{"dataset": "strings of digits, spoken by a formant synthesiser in many voices", "objective": "edm", "patch_size": [8, 16], "beta1": 0.95}
Rows from block 8 of a small class-conditioned spectrogram diffusion model, named by matrix and row number. Rows with one number belong to one neuron. Each number is 128 + 24 x the weight over its row's rms, rounded and kept within 0 to 255. All counts start at 0. After the name is the row's rms in percent of the matrix's.
Before each neuron's rows are labels from the 100 clips, of 14848 (inputs lightly noised), where the neuron reaches its highest value: "top examples" is what is common among them; "band" is the frequency band that holds the peak. Only what is clearly more common there than usual is listed. The data: strings of digits, spoken by a formant synthesiser in many voices.
# fc1: MLP up (model.blocks.8.mlp.fc1.weight, 512x128), inputs 64-127
# fc2: MLP down (model.blocks.8.mlp.fc2.weight, 128x512, transposed), outputs 64-127

top examples: pink noise
band: 0 to 250 Hz
fc1.256 119 [145 107 142 122 138 138 125 105 144 128 156 141 138 118 156 113  84  64 117 108 111 104  79 136  89 158 172 122 121  95 118 100 159 125 110  88 139 150 129  93  84 140 153 143 163 133 125 176 121 132 126 108 150 128 114 139 154 139  95 120 127 144  85  96]
fc2.256 132 [152 107 142 135 120 166 123  91 113 127  98 131 131 106 170 159 175  83 136 150 149  82  81 147  96 143 144 138 145 107 124 100  98 141 153 185 136 148 117  86 168 135 110 137  77  95 113  85 114 112 144 140 145 121 138 116 169 117 111 107 134 136 113 101]

top examples: clipping
band: 250 to 500 Hz; 500 to 1000 Hz
fc1.396 096 [111 145 139 134 163 151 159 147 191 100 161 157 141 151 167 113 150 145 157  84 140 119 171 127 148 115 146 159 168 129 138 112 108 105 133 167 124 122 123 101 148  69 140 142 132 150 144 129 144 147 116 165 146 146 115  81 113 156 138 138 125 118 175  99]
fc2.396 107 [147 107 123 120 148 135 132 121 196 124 136 105 125 144  91  77 131 147 124  96 133 155  89 136 143 126 113 102  90 102 124 145 132 112 115 162 146 130 160 147 136 190 150 123 107 139 143 129 126 116 131 153  99 139 111  96 112 167 146 105 147 159 115 166]

top examples: voice: child-like voice
band: 250 to 500 Hz; 0 to 250 Hz
fc1.2 127 [127 109 113  79 145 128 127 115 153 159 161 166 121 121 130 155 141 142 126  78 148 154 129 127 139 139 142 131 162 126 128 121 155 137 133 154 134 114 117 178  73 110 126 118 124 127 111 162 151 137 124 145 225 141  97 148 151 102 190 144 107 141 117 153]
fc2.2 116 [124 135 156  90 147 180 132 139 149 129 167 120 139 110 116 196 147 116 134  93 156  60 121 139 127 132 118 128  86 142 126 135 155 130 131 121 107 134 133  86  89 147 133 131 133 113 142 139  94 132 143 150  63 124 131 149 130 115  84 126 153 130 137 109]

top examples: voice: high voice; "six"
band: 250 to 500 Hz
fc1.407 072 [ 73 155 158 104 141 112 149 131 159 117 156 130 114 113 121 139 113 129 136 133 160 119 129 164 118 127 121 150 144 137 184 125 133 134  65 145 180 140 117 133 110 101 101  96 149 121 144 122 148 166 190 165 128 128 107 178 105 128 171  95 118 126 124 152]
fc2.407 099 [134 103 144 114 139 148 103 155 109 140 105 124 142 130 114 110 104 133 149 120 135 137 142 127 115 152  65 127 127 127 145 117 113  91 185 110 137 154 149 141 117 107 119 119 140 105 121 100 108 151  92 119 163  90 116 119 180 129 175 163 137 151 152 133]

top examples: voice: deep voice
band: 0 to 250 Hz
fc1.418 076 [166 128 168 110 114  91 140 130 149 121 126 101  99 133 135 161 103 122 144 145 154 109 124 136 127 167 109 119 141 159 132 113 115 121 140 117 205 146 120 149 179 100 101 161  98 135 134 121 195 126 117 158  98 113 136 128 175 129 105 150 119 156 118 133]
fc2.418 098 [139 122 124  84 115 147 109 141 125 135 108 145 157 142 119 136 102 134 134 112 142 117 143 123 126 127  96 140 133 126 205 129 102  82 125 122 173 129 106 147 141 175  95 124 103 113 122  93 109 131 123 152 141  94 115 133 188 126 140 132 155 108 137 146]

top examples: voice: child-like voice
band: 2000 to 4000 Hz
fc1.258 069 [145 141 101 178 134 123 130 119 141 112 141 110 125 178 111 128  97 105 133  94 123 142 137 150 124 123 151 105 106 105 145 152 107 113 149 136  78 142 149 165 121  71  91 107 119 119 144 111 132 131 158 134 102 135 117 123 177 161 121 184 106 135 150 136]
fc2.258 123 [124  83 139  95 136 137 118 117 145 101 118 130 149 110  85 163 140 126 136 126 120  94 139  90 127 156  70 146 121 144  31 132 116 135 105 125 128 117 161 140 147 137 152 110 127  20 128 101 133 107 168 110 128  92 114 117 138 120 137 152 143 138 143 136]

top examples: muffled (low-pass)
band: 4000 to 8000 Hz
fc1.394 061 [138 117  94 149  85 140 129 147 139 122 137 164 129 108 120 116  94 161 134 106 162 114 113 188 124 130 111 110  94 150 133 111 123 144 129 107 104  71 101 107 121 141 128 139 131 116 116 137 120  81 155 133  97 127 141 138 129 102 134  92 137 120 176  98]
fc2.394 065 [110 152 158 167 135 169 115 117 145 137 132  71 136  84 165 141 121 138 132 104 168 139 103 143 108  93 119 159 137 100 123  78 137 158 150 119 126 146 104 170 141 105 113  85 147 102 128 189 132  74 138 129 118 114 108 149 174 123 136  97 114 140 100 106]

top examples: mains hum
band: 250 to 500 Hz
fc1.332 061 [148 155 137 104 100  81 115 139 127 105 118 126 107 142 114 156 137 123 176 115 125 136 121 171 128 105 109 127 151 115 162 105 130 154  71 121  89 101 118 111  79 120 115 139  90 100 134 110 106 160 124 115 136 112 117 122  94 132 139 121 138 134 136 139]
fc2.332 060 [135 114 148 140 110  74 175 139 150 130 119 110 131 122  98 127 138  90 155 131 159 173 154 171 118 125 116 141 126 137 116 123 102 113 176 131 144 120 147 117 187 135  77 117 150 150 125 117  91 147 100 129 135 103 140 113  99 113 114 149 133 119 111 149]

top examples: voice: child-like voice
band: 500 to 1000 Hz
fc1.444 052 [119 130 149 140 123 149 107 131 143  92 166 125 165 105  69 127 119 123 125 156 166 129 109 175 122 125 104 177 127 140 142 127  86  91  82 127 115 118  68 122 145 139 150 120 180 124 121 134 149 104 185 150 124 124 139 116 131 131 116 115 153 138 132 108]
fc2.444 123 [124 143 138 107 146 156 105 189 149 152 116 129 133 143  72 128 149 101 119  95 119 137 114 102 116 138 167 153 122 150 101 159 109 139 105 141 139 138 121 126  92 155  93 100 151 149 144 123 114 153 104 142 160 116  92 144  98 144 107 119 140  88 136  95]

top examples: voice: child-like voice
band: 0 to 250 Hz
fc1.400 183 [ 69 162  99 126 132 135 145 175 167 121 106 144 143  92 117 126 130 120 111  74  81 105 119 120  85  73 137  96 115 157 113 142 123 130 107 131 111 134 178 125 110 106 124 130 167 139  90 158 115 120 139 115 140 105 130 133 117 141 173  99 132 134 133 159]
fc2.400 149 [ 81 179 110 113 119 175 107 168  76 134 130 143 145 163 109 118 112 132 112 155 166  98 129 131  92  87 139  96 130 168 124 134 126 117 147 130 146 140  57 119 132 127 137 129  71 110 153  88 122 111 150 137 162 130 107 124 112 125 168 105 147 121 132 155]

top examples: pink noise
band: 0 to 250 Hz
fc1.420 169 [122 158 101 151 108 136 160  74  99 105 107 113 143 132 127 137 159 106 133 133 141 124 157 126 125 128 141 109 136 170 127 165 155 102 127  91 147 138 126 122  97  97 142 117 138 134  63 122 135 135 122  95  85 132 124 108 118 116 132 113 137 168 161 100]
fc2.420 140 [122 170 108  97 152 157 113  85 166 147 151  98 133 136 127 126 100 101 135 135 121 141 143 144 115 123 125 100 126 176 131 154 101 144 136 166 122 124 150 125 174  95 124 101 127 110 192 119 132 142 125 172  93 117 138 150 122 150 137 112 122 160 150  94]

top examples: mains hum
band: 250 to 500 Hz
fc1.63 145 [ 74 125 155 101 112 108 131 110 139 158 123 158 128  94 120 134 105 129 141 144 157 130 170 147  95 176 122 141 132 176 145 134 150 159  95 119 168 138 130 135 136 107 141 159 145 107 142 103 169 141  95 144 127  85 141 140 134 121 100 107  76 123 106 129]
fc2.63 224 [ 93 142 150 139 139 119 134 110 119 109 125 153 131 168 102 155 170 143 125 111 126 116 178 131 107 160 113 132 135 168 111 135 107 103 139 151  96 154 107 121 114 131 114 151 138 151 123 141 174 143 138 112 121 158  88 138 154 140 100 115  84 105  89 117]

top examples: mains hum
band: 250 to 500 Hz
fc1.126 085 [126 137 123  98 133 113 208 132 114 116 129  78 135 175 120 133 128 127 138 169 157 130 135 170 161 122 113 160  86 124 147 149 110  85 108 155 106  96 118 136 176  90 105 126 122 157  88 109 115 101 133 177  97 107 154 113 111 147 148 137 139 125 133 121]
fc2.126 094 [130 130 128 103 158  98 185 114 112 139 132 181 142 161 177 143 157 142 142 172 149 168 121 143 100 134 119 124 158 129 141 112 104  85 104 167 123 147 147 133 154 172 166 145 106 120 110 113 154 125 159 152 142 103 145 107 117 136  96 127 124 150 126 149]

top examples: voice: high voice
band: 250 to 500 Hz
fc1.146 126 [133  95 166  99 141 119 136  90 136 134 159 171 129 171 124  92 158 180 144 135 106 114 109 158  76  95 131 153 110 124 150 169 118  91 117 106 115 127  93 118 112 142 144 165 140 137 120 160 146 136 124 131  76 173 133 146 108  75 169 153 136  81  84 134]
fc2.146 128 [119  86 144 136 113 135 144 119 125  84 107 164 145  80 138 188 120 186 128 123 153  83 134 137  58  83 146 141 109 131 133 178 157 153 128 135 125 144 133 145 129 138 113 133 157 122 142  98 122 123 133 135  78  95 137  87 116 157 164 149 108  73  97 136]

top examples: first digit: eight
band: 0 to 250 Hz; 250 to 500 Hz
fc1.128 085 [111 193 145 116 127 137 139 131 117 123 140 142 124 128 124 100  97 117 117 128 127 117 123 118 112 129 130 131 117 114 134 143 138 110 152 135 170 131 124 115 155 108 108 110  87 167 134 110 142 123 255 118 116 123 134 141 145 116 126 130 125 116 115 150]
fc2.128 071 [138  96 114 116 129 130 110 119 137 121 109 124 122 149  96 142 122 120 104 131 122 156 139  65 113 158 144 159 140 131 175 109 121 134  45 127 127 123 120 118 122 137 141 141 120 138 136 146 128 122  38 136 119 155 141 119 106 148 127 130 128 104 123 138]

top examples: first digit: eight
band: 250 to 500 Hz
fc1.197 093 [119 106 126 110 129 137 133 140 157 121 131 125 113 119 137 182 158 118 128 122 168 136 106 152 140 126 143 141 113  94 118 143 110  48 112 150 144 139 110 117 125 109 111 115 196  57 141 101 105 103 147 116 122 124  87 126 146 126 129 120 107 127 129 107]
fc2.197 061 [134 182 141 132 113 149 118 135 111 119 143 137 128 125 171  84 121 166  76 118 128 122 136  77 146 148 154 123 127 133 143 156  92 147  76 124 106 101 107 113 108 142 104 130 109 120 105 122 130 126 239 132 150 101 128 128 123 122 135 129 148 153 129 112]

top examples: pink noise
band: 250 to 500 Hz; 0 to 250 Hz
fc1.480 087 [133 140 141 115 151 116 154 168 171  82 150 151 188  90 137 128 132 164 135 131 105 141 145 122 185 144 161 169 127 116 130 125 130 124 134 144 152 115 139 165 132 122 160 143 169 126  97 151 158 126 136 126  88 125 143  41 118 101 113  86 133 123 150 137]
fc2.480 092 [ 96 102 125 116 158 118 126 115 186 120 150  90  91  88 139 134 109 120 110 121  88 111 118 128  89  75 109  94 128 143 112 132 142 129 120 138 163 132 153  85 119 165 147 124 168 129 114 158 140 153 138 129 172 128 125  85 120 105 135 120 160 140 147 142]

top examples: pink noise
band: 0 to 250 Hz
fc1.50 158 [129 146 138 167 149 132 115  66 133 120 159  89 110 109 112 122 112 115 118 135 135 105 115 135 167 162 140 113  64  95 125  99 103 125 129 168 118 119 103 122 145 158 159 144  87 127 141 141  90 144 117 123 164 131 153 122 124 101 117 123 106 138 124 129]
fc2.50 144 [131 156 131  86 100 126 125  75 125 126  99 101 117 139 111 147 132 124 142 116 135  92 114 143 157 159 135 122  75 101 120 105 143 135 129  76 135  99 166 121 106 159  84 135 182 115 105 124  85 126 110 127 156 119  98 118 124 157 112 125  99 147 121 139]

top examples: voice: high voice; mains hum
band: 250 to 500 Hz
fc1.409 129 [123 108 144  88 127 131 109 156 154 148 150 168 132  46 127 149 127 122 143 135 126  99 104 126 138 171 139 128 119 142 136 136 125 128 141 122 156 147 122  90 136 162 159 138 138 132 120 120 131 141 124  94 164 155 113  95 111 141 121 157 137 154 117 142]
fc2.409 122 [133 108 139 163 136 162 131 167 116 111 113 162 122 189 129  91 138 134 130 130 128  79 120 118 140 170 129 124 103 135 120 127 137 134  96 126 107 158 144 103 134 148  84 117 143 113 147 119 130 118 148 143 153 102 145 163 138 118 131 151 138 143 129 132]

top examples: voice: child-like voice; first digit: seven
band: 4000 to 8000 Hz
fc1.413 053 [140 154 127 150 130 142 122 172 106  93 126 130 134 135 127 110 128 122  88  96 110 135 136 131 172 106 104 129 134 149  91 148 120 145 104 130 146 142 138 150 132 132 162 144 105 158 118 138 136 112 185 143 105 121 152 105 180  96 174 121 157 151 132 110]
fc2.413 081 [131 113 143  99 120 212 104 128 112 132 125 135 130 113  84 178 101 124 137 121 126 136 138 154 138 118  99 133 109 149  16 135 129 121 134 121 130 151 113 140 143 137 102 111 161  78 120 133 123  91 201 126 150 125 101 146 211 135 131 143 121 133 144 122]

top examples: thin (high-pass)
band: 0 to 250 Hz
fc1.471 084 [108 125 150 133 151 122 112 155  99  84 117 106 141  87 105 129 107 109 144 129 164 146  89 132 113 164 131 134 139 100 130 157 150 131 144 101  90 126 119 100 193 147 120 157 137 136  99 152 115 122 121  99 133 113 135 134 140 131  81  90 153  60 121 122]
fc2.471 092 [151 120  95 118 157 127 112 131 121 113 132 152 117 135 145  86 103 142 133  77 176  92 183 132 124 103 102 147 150 154 154  90 143 122 141 127 134 152 109 146 149 139 146 118 137 111 110 160 128 133 106  90 141 159 100 128 129 154 153 167 115 146 132 114]

top examples: first digit: six
band: 0 to 250 Hz
fc1.405 089 [167 156 146 158 113  97 155 150 168 129 156 139  91 138 123 113 160 148 126  81 132 118 131  77 111 155 102 104 127 149 146 163 145 144 129 128  82 121  94 137 129 118 151 157 107 124 129 147 126 122 180 107 125 143 101 125 111 145 125 145 112 172 146 130]
fc2.405 115 [ 86 156 115 155 102  64 164 103 161 136 171  99 155 114 120 109 165 105 124 108 120 129 137  67 136 107 127 160 130  98 148  97 126 133  96 118 101 157 104 111 131 102 169 109 126 127 139 135 120 129  88 121 101 159  96 125 119 134 118 119 122 108 116 154]

top examples: pink noise; white noise; clipping
band: 250 to 500 Hz; 500 to 1000 Hz
fc1.406 092 [118 104 116 129 131 141 133 100 145 153 157 161 128 148 140 153 156 112 110 108 115 103 133 122 116  92 148 136 135 146 115 116 126 118 119 148 188 126 126 146  90 119 156 139 158 128 167 129 136 127 127 125 108 152  92 149  95  66 138 148 122 155 108 131]
fc2.406 091 [135  88 129 124 102 104 132 107 116 126 107 146 132 130 105  77 132 101 142 105 126 118 177 117  79 131 124 150 158 127 114 121 131 145 140 130  76 120 119 116 126 134 134 148  98 156 105 143 111 130 106 121 143 121 165 106  95 172 126 160 129  97 110 104]

top examples: muffled (low-pass)
band: 4000 to 8000 Hz
fc1.350 079 [114 113 121 113 145 138  98 176 116 148 128 127 173 161 112 111 100 145 124  91  72 134 173 148  79 110  95 142 162  97 120  87 105 117 116  90  69 116  96 147 101 137 129 144 138 163 134 110 138 116 115 103 143 119 111 103 127 138  92 157  99 145 104 124]
fc2.350 099 [111 110 135 123 152 165  95  90 108 134 127 140  95 123 107 145  96 131 170 128 107 124  79 113 179 138 126 133 102 126  90 140 104 131 141  84 104  99  88 144 115 121 160 121 126  99 132  96 124 136 141  68 115 115 105 126 139 134 177 101 153 118 147 155]

top examples: voice: high voice
band: 0 to 250 Hz
fc1.137 071 [ 86 105 116 157 129 108 142 149  87 131 108 112 128 141 109 102 122 132  83 129 160  88 116 124 131 125 153 135 134 125  31 127 152  84 130 142 144 172 111 130  91 111 180 125 122 139 104 120 109 101 122 138  92 123 132 138  65 144 112 108 112 122 137 166]
fc2.137 080 [ 92  66 139 135 134 127 158 120 133 107 127 128 123 125  79 117 121 100 151 110 124  73  96 155 124 123 107 184  80 113  18 119 127 146 124 119 150 117 158 134 140 114 149 122 131 132 109 139 107  98 126 112 133 124 125 101  76 103 114 117 105 146 128 104]

top examples: mains hum; number of digits: 1
band: 250 to 500 Hz
fc1.4 061 [108 108 145 114 123 115 161 133 169 153 131 170 118 154 109 155 120 135 158  95 114 111 151 218 113 117 128 134 134 142 187 150 137 152 135 136 123 120 107 123 156 156 109 131 156  95 141 136 157  78 152 121 153 109 118 152 120 133 110 182 166 147 139 142]
fc2.4 071 [140 147 108 106 134  88 148  92 151 143 117 151 140 112 142 137 119 121 135 136 136 160 123  86 111 124 126 117 123 116 197 117 159 128  89 146 118 111  84 122 130 131 129 130 174 136 150 144 135 129 130 113 117 130 124 147 107 130 129  84 102 131 116  87]

top examples: voice: high voice
band: 250 to 500 Hz
fc1.209 086 [117 117 113 137 122 111 147 148 123 109 111 128 122 138 140 116 139 132 124 128 118  81 106 132 126  49 116 112 124  97 148 120 105  90 106 144 109 148 119 142  84 111 129 105 175 119 134 168 137 115 120 137 101 174 120 108 107 165 136  84 115 164 112 124]
fc2.209 063 [149  96 112  94  69 184 148 119 154 127 126 118 116 135  98  70 163 137 149 149 147 102 131  70 131 154 132 107 127 132 122 117 154 122 116  95 182 120 120  97 103 121 116 125 110 152 150 153 124 102  88 126 117 131 140 137 149 150 144 149 106 116 177 144]

top examples: "eight"; "six"; first digit: six; first digit: eight
band: 250 to 500 Hz
fc1.446 061 [131 136 148 138 135 155 173 108 115 152 133 143 124 161 139  98 144 166  96 116  77 137 138 161 169  81 159 103 134 114 120 116  96 168 128 155 140 150 156 145 100 109 142 146 115 214 145 137 159 174 120 140 124 128 113 117 154 130 137 138 140 174  83 158]
fc2.446 124 [138 128 122 116 123 131 116  92 102  99 112 136 145 112 145 163  95 136 109 150 159 114 137 157 145 116 155 125 136 140 103 140 133  50 139  98 121 160  86 150 165 145 135 141  91 156 115 107 142 168 108 134 130 122 152 107 156 115 145 129 130 178 108 166]

top examples: thin (high-pass); mains hum
band: 0 to 250 Hz
fc1.97 051 [132 102 138 120  91 112 134 140  92 161 162 162 128 131 118 138 158 145 127 129 146 164 171 127 135 120 118 140 161 136  94 156 119 125 102 123 182 138 143 166 125  94 127  98 140 133 112 101 160 135 126 140 130 134 131 138 189 166 157 114 134 149 138 157]
fc2.97 108 [152 182 127 106 114 100 123 129  96 133 129 142 128 120 175  65 141 142  98 120 120 113 139  98 134 140 147 131 125 144 216 123 111 104 122 127 157  88 126 116 137 146 104 143 108 108 132  91 163 152  88 146 133 173 130 110 102 149 136 142 137  99 128 112]

top examples: voice: child-like voice
band: 250 to 500 Hz; 500 to 1000 Hz
fc1.123 066 [135  91 141 139 117 117  93  92 116 113 115 134 103 123 119 109 142 160  67 129 131 115 117 117 109 122 148 130 140 139 144 111 127 125 159 132  81 109 152 130  94 122 181 118 121  79 104 126 121 128 118 107 134 105 101 124 172  78 135 162 121 120 128 125]
fc2.123 061 [118 104 122 110 121 129 137 109 160 113 128 136 153 115  75 112 107 152 185 157 149 114 160 115 103 152 202 111 142 107 129 133 115 141 116 112 167 155 109 107 118 139 130 134 154 176 157 130 109 159 114 114 121 126 138 134  84 130 120 131 114 126 171 102]

top examples: voice: child-like voice
band: 250 to 500 Hz
fc1.83 094 [162 129  94 161 131 154 108 139 110 147 130 115 144 134 123 145  95 133  72 131 142 139 135  35 108 141 152 101 157 145 133 125 128 138 135 119 165 162 186 142 136 123 170 141  78 106  93 123 121 192 127 121  90  99 123 125 176 101 122 108 101 107 102 124]
fc2.83 099 [151 144 105  89 116  71 140 119 148 115 126 118 105 114  95 148 129  95  93 128 140 164 135  41 123 117 175 108 136 102 135 113 127 157 113 134 138 139  74 123 143 116 102 136 118 173 108 137 118 181 164 139 109 142 158 120 153 137 125 128  92 115 128 165]

top examples: voice: deep voice
band: 0 to 250 Hz
fc1.392 072 [129 156 152 113 137  67 186 154 117 113 148 120 158 115 109 118 122 171 134 143 110 101 134 166 133 123 106 130 132 143 141 150 152 122 109 159 126 135 128 129 155 156 100 122 157 146 110 103 171 115 153 100 179  94 135 123 148 152 178  95 134 133 139 126]
fc2.392 074 [135 125 129 128 135  65 141 111 125 119 158 163 128 125 159 127 151 109 109 121 111 131 120  71 123 140 122 109 123 130 188 145 134 106 110 124 116 101 139 140 127  96 131 131 123 105 130  94 128 161 152  89 111 110 105 145 199 135 128 129 140 116 129 145]

top examples: clipping
band: 0 to 250 Hz
fc1.361 077 [149 101 111 154 138 128 143 143 147 105 109 122 123 110 111 133 115 156 123 138 108  94 142 152 151 168 141 114 176 113 148 119 145 154 150 104  85 115 112 135 164 161 118 135 146 102 116 108 127 153 116  76 129 107 139 142 137 109 155 157 149 130 144  92]
fc2.361 065 [123 155 104 124 135 109 115 131 117 145 126 162 150 150 134 123 132 130 107  95 118 133 127 146 108 101 153 139 136 161 135 157 113 143 159 112 149 118 111 150  88 121 140 115 133 137 140  93 144 196 121 115 159 104 122 144  60 113  84 150 151  84 158  94]

top examples: voice: deep voice
band: 0 to 250 Hz
fc1.445 086 [129 159 121 138 135 118 139 128 107 121 144 141 131 147 123  94 126 116 165 124 106 122 137  95 135 134 133 110 132 121 130 132 159 194 126  87 125 111 135 153 123 117 145 143  44 200 141 150 146 129 110 158 116 127 162 146 106 139 124 136 143 156 117 179]
fc2.445 067 [173 136 152  97 112 152 125 131 115 141  93 132 125 102 123 150  88 146 129 125 149  92 133 102 132 152 137 124  98 134 156 167 122 108  81  86 128 122 138 147 117 172 123 140  58  12 116 131 134 143  90 112 150 116 122 129 151 155 138 138 132 167 134 112]

top examples: voice: high voice; thin (high-pass)
band: 0 to 250 Hz
fc1.7 048 [149 144 155 135 115 161 146 100  97 140 143 135  84 106  89 100 134 144  85 108  99 151 126 144 133 134 131 158 118 158  81 116 146 109 129 125 117  93 120 121 102 148 122 128 136 128 140 115 133 110 239 107 172 137 118 123 126 120 130 118 109 132 123 132]
fc2.7 072 [131 125 162 146 115  95 123 156 143 136 154  87 119 136 137 149 119 127 151  77 112  78 119 110 111 148 119 136 144 126 110 126 131 135 154 125 136 192 125 125 118 117 125  93 155 189 144 103  81 141 148 123 115 133  99 108 107 118 133 150 123 148 147 119]

top examples: voice: high voice
band: 250 to 500 Hz
fc1.152 093 [ 76 109 158 164 136 131 134  97 127 128 137 126  78 111 131 127 127 100 139 138 126 104 116 193 152 121 122 171 128 154 125 142 126  97  94 132  91  89  72 100 112 151 134 146 205 137 152 150 141 102 126 121 124 144 108 138  90 161  96 129 126 154 144 108]
fc2.152 115 [116 141 118 158 164  66 130 114 151 119 139 143 143 111 144 146 119 130 130 152 132 113 131 133 135  78 128 161 135 143  78 127 131 158 154 132 145 121 190  90 125 110 107 121  66 156 100 103 129 162 146  86 100 111  79 159 116 131 128 123 143 127 107 161]

top examples: voice: deep voice
band: 250 to 500 Hz
fc1.125 089 [144 155  79 108 117  79 133 148 113 143 122 147 164 117 108 114 135  99 139 146 141 132 145 130  88 142 100 137 152  86 179 111 132 144 145 113 143  97 110 154 138 117 109 107 123 121 112  85 138 125 135 149 113 100 129 181 112 177 126 106 119  80 100 128]
fc2.125 057 [ 87 118 140 128 157 127 159 106 143 151 129 139 103 118 141  81 137 121 149 153 134 105 119 169 125 104 124 125 114 168 125 144 111 140 177 113 140 101 130  97 107 117 153 136 129 100 123  97 117  66 120 141 135 144 132 162  93 187 132 117 132 177 155 108]

top examples: pink noise
band: 0 to 250 Hz; 250 to 500 Hz
fc1.54 091 [124 125 134 139 123 135 144 126 144 161 148 155 170  98 146 105 176 140 144 136 139 122  99 125  93 138 169 123 140 113 121 136 115 119 136 178 147 114  95 123 124 124 140 155 171 122 105 119 150 137 154 110 103  98 111 130 116 186 166 149 168 144 151 187]
fc2.54 120 [115 124 110 112 133 121 102 127 143 124 131 125 143 168 140 192 104 141 141 118 117 167 105 103  76 133 166 105 143 121  94 122 119 143  91  99 137 102 175 117 133 120 128 154 128 135 169 145 116 128 167 162  89 146 126 135 117 100 144 125 146  87 156 178]

top examples: muffled (low-pass)
band: 4000 to 8000 Hz
fc1.280 065 [ 71 127 139  78 115 151 152 131  89 162 111 146 118 150 114 140  82 114 100 129  73 113 154 136 101 130 134 114 100 155 136 104 122 140 115 128  87 110 147 124 167 129 157 129 105 154 143 133 150 115 121 109  94 118 136 177 123 103  96 105  79 148 127 133]
fc2.280 066 [108 170 139 105 147 143 151 124 130 135 145 129 112 153 139 154 158 131 100 118  84 105 152 134 133 135  76 101 154 130 126 148 114 127 126 129  92 128 125 159 123 128 146 127 123 109 150 158 134  89 156 132 165 148 122 168 173 123 151  96 163  87  99 143]

top examples: thin (high-pass)
band: 0 to 250 Hz
fc1.378 066 [ 95 114 137 106  85 147 120  83 142 106 107 113 107 183 155  82 136 147 158  86 106 135 112 161  67 104 134 119 106 124  96 106 130 151  97 151 127 133 111 144  68 153 110 113  93 157 125 112 148  96 135 112 117 110 114 134 134  91 100 109 137 156 125 129]
fc2.378 067 [ 90 113 102 143 126 117 116 103  97  97 139 127 119 157 176  98 136 127 124 154 125  60 127 191 152 108  46 123 127 112 129 126 134 145 146 143 129 132 137 106 135  73 142 116 152 123 152 149 112 118 124 141 135  82 167 138 162 136 131 144 141 124 105 127]

top examples: "eight"; first digit: eight
band: 2000 to 4000 Hz
fc1.40 058 [115 174 118 132 118 105 146 105 114 130 149 159 118 133  95  93 126 134 122 132 148 132  94 111 117 150 103 150 144 112 166 177 129 141 156 138 166 112 120 151 118 111  98 133  98 186 135 112 134 104 195 145 119 113 132 153 163  95 156 109 148 151 104 140]
fc2.40 081 [137 117 131 134 135  83 137 134 121 166 151 112 101 132 109 159 109 124 123 131 155 146 106 127 124 102 137  99  97 101  71 135 155 149 138 150 166 125 123 117 157  97 153 123 145 174 118 156 124 131 111 145 137 145 128 134  97 111 128 115 118 136 134 116]